From a checkpoint of a small segmentation model: 0.523M parameters.
Rows from block 6 of a small segmentation model, named by matrix and row number. Rows with one number belong to one channel. Each number is 128 + 24 x the weight over its row's rms, rounded and kept within 0 to 255. All counts start at 0.
After each channel's rows are labels from the 100 images, of 14848, where the channel reaches its highest value: "lies over" is the class under the peak. Only what is clearly more common there than usual is listed. The data: rendered solids tumbling over patterned floors. In brackets: how many of the 100.
# convs1: 3x3 conv (model.decb.0.0.convs.1.weight, 32x32x3x3, each kernel summed), inputs 0-31
# convs2: expand pointwise conv (model.decb.0.0.convs.2.weight, 64x32x1x1, transposed), outputs 0-31

convs1.11 [121 130 133 113 109 147 128  92 134  93 140 100 159 168 123  98 167 145 137 165 142 148 104  92  90 146 149 138 112 139 103 166]
convs2.11 [125 130 139 142 145 133 100 141 142 155 126  48 163  88  83 126  95  93  93 148 127 124 131 132 152 127 158 130 160 121 126 115]
lies over: torus (30)

convs1.7 [124 153  93 127 111 124 132 146 131 118 135 118 104 114 128  82  83 154 120 103 125 194 133 133  95 136 140 119 134 157 166 164]
convs2.7 [116 135 192 112 133  98 106 123 108 143 103 162  82  70 149  98 142  94 143 168 126 142 123 156  96  95 105 128 156 127 130 105]
lies over: disc (30)

convs1.27 [117 154 116 121 142 136 145 145 212  99 135 125  82 163 152 134 115  96 136 127 118 156 152 113 128 113  99 141 122 135 124 109]
convs2.27 [107 163 107 125 143 145 121 185 140 121 105 124 130 102 151 109 134  94 150 115 106 125 103 123 138 124  76 136 102  80 115 125]
lies over: bowl (49)

convs1.28 [135 123 121 115 134 145 167 138 215 101 105 114 109 163 115 126 114 107 102 128  99 115 128 113 126  98 142 126 111 127 104 156]
convs2.28 [114 119  81 135  97 119 101 150 112 112  98 108 106 114  82  98 150 155 134 144 146  71 144 152 114  90 110 152 141 142 108 131]
lies over: bowl (39)

convs1.18 [109 117 169 118  80 164 113  83 135 129  98 108 148 155 114 165 129 116 136 141 127 159 136 144 122 129  85 119 119 111 148 172]
convs2.18 [133 174 121 165 109  74 145 125 148 148 143 149 121 131  98 137 106 125 131 127 139 153 139 115 126 153  96 109 143 131  87 136]
lies over: cube frame (43)

convs1.22 [ 86 104 164 131 118 105 165 129  82 163 117 153 116 150 115 116 127 124 121 119 171 147 128 147  69 140 111 141 124 148 149 121]
convs2.22 [127 116 149 168 171 123 111 100 120 153 146 113 108 110 136 132  89 117  94  98 113 133 185  91 110 132 132 108 115 153  81 137]
lies over: capsule (37); chain link (28)

convs1.21 [105 113  83 104 133 166 173 148  94 146 101 162 157 116 112 151 138 137 134 108 174  86 110 145 113 114 115 132 136 113 128 130]
convs2.21 [145 104  94 160 157  96 120 122 124 158 184 150 123 134 134 105 139 118 130 113  94 115 169 132 154 125 121 130 174 118 120 101]
lies over: torus (31); cog (25)

convs1.6 [ 83 116 115 138 153 136 135 131 168 129 112 115 154 172 110 138 147 116 153  93 126 112 159 144  70 138 119 158 141 127 102  97]
convs2.6 [148 108 122 117 160 115 157 117 147 128 104 130 141 117 113 142 124 126 124 187 115  89 102 167 151 121 140 118 142 148 130 142]
lies over: jack (52)

convs1.12 [105 114 155 108 110 132 158 112 130 140 130 100 166 109 119  83 123 167 123 138 140 147 105 105 153  86 119 153 164  78 129 120]
convs2.12 [153 161 171 138 117 137 143 149 126 106 140 144 140  91 175 112 121  71 144 107 126 123 135 140 119 149 136 137 105 114 103 120]
lies over: torus (37)

convs1.3 [ 82 122 115 117 139 153 124 113 162 115 146 108 108 120 167  96 125 112 118  78 161 161 147 103 126  96 109 108 126 121 164 154]
convs2.3 [145  92 126 132 152 123 116 131 110 105 162 119 120 157 102 124 143  94 153 188 151 156 123 151 133 174 125 103 139 110 112 127]
lies over: capsule (30)

convs1.2 [108 112 171 116  88 123 161 154 139 106 116 139 146 103 128 119 134 144 130  64 142 141 134 122  74 172 136 118 142 106 134 132]
convs2.2 [107 139 169 149 124 177 142 111 102 124 142 156 169 138 145  99 131 131 148 127 155 170 106 109 161 106 145 159 125 157 132 129]
lies over: capsule (33); chain link (30)

convs1.31 [153 124 125 109 116 143 116 146  96  91  92 135 144 173 151  85 140 120 149 131 134 114 138 126 128 152 114 112  96  79 111 177]
convs2.31 [146 127 168 142  95  79 117 127 151 153 168  94 139 129 147 138 152 114 127 119 135  98 143  89 160 123 116 163 112 147 181 102]
lies over: torus (54)

convs1.8 [141 141 117 135  71 126  95 134 104 162 136 125 173 161 109 144 149 135  83 149 138 115 121  92 106 130 123 134 161 119 107  93]
convs2.8 [152 132 140 122  84 149 124 164 146 153 139 114 148 177 154 177 113  99 120 140 175 120 139 125 140 121 118 116 107 114 144 121]
lies over: capsule (63)

convs1.16 [138 113  90 141 125 137 163 104 150 140 109  81 148 160 101 100 155 125  74 105 125 146 127 159 109 129 103 105 143  99 120 144]
convs2.16 [179  91 125 116 175 151 107 100 143 119 106 127 105 115 136 113 158 111 195 123 112 125 131 128 128 128 168 109 148 167 102  91]
lies over: twisted bar (25)

convs1.20 [133 113 134  86 152 124 107 122 143 134 134  68 122 132  99 152  91 149 119 100 153 136 172 146  92 118 104 120 171 139 141 136]
convs2.20 [119 124 141 100  94 168 163  94 114 111 112 133 125 169 103 105 151 144 109 127 139 140 107  98 159 113 129 143 120 145 136 133]
lies over: octahedron (46)

convs1.15 [121 134 116 107 118 171 131 139 151 124 101  84 142 156 149 141  89 124  78 139  74 144 126 157 119 127 131 103  94 114 146 146]
convs2.15 [154 137 121  92  84 161 163 122 128 161 150 147 111 124 107 141 133 158 134 137 143 100 150 120 160  95 191 144 135  81 121 127]
lies over: cylinder (27); tube (27)

convs1.13 [114  83 105 112 166 153  94 144 123 144 133 158 140  86 151 110 141 131 122 110  85 130 137  87 153 110 111 102 120  93 108 136]
convs2.13 [111 117 132 114 140  92 136 142 144  96 117 141 111 156 116 115  89 181 103 148 114 113 129  49 144 145 101 147 138 113 155 176]
lies over: sphere (56)

convs1.24 [101  91 116 105 172 133 143 117 132 154 157 153 130 127 124  90 141 146 155  96 102 101 133 132 138  88  95 166 125 106 159 145]
convs2.24 [172 113 123 142 101 172 109 140 152 179 104 108 109 112 124 120 106 113  86 144 160 154 133  87 124 102 105 135 110 130 108 122]
lies over: jack (93)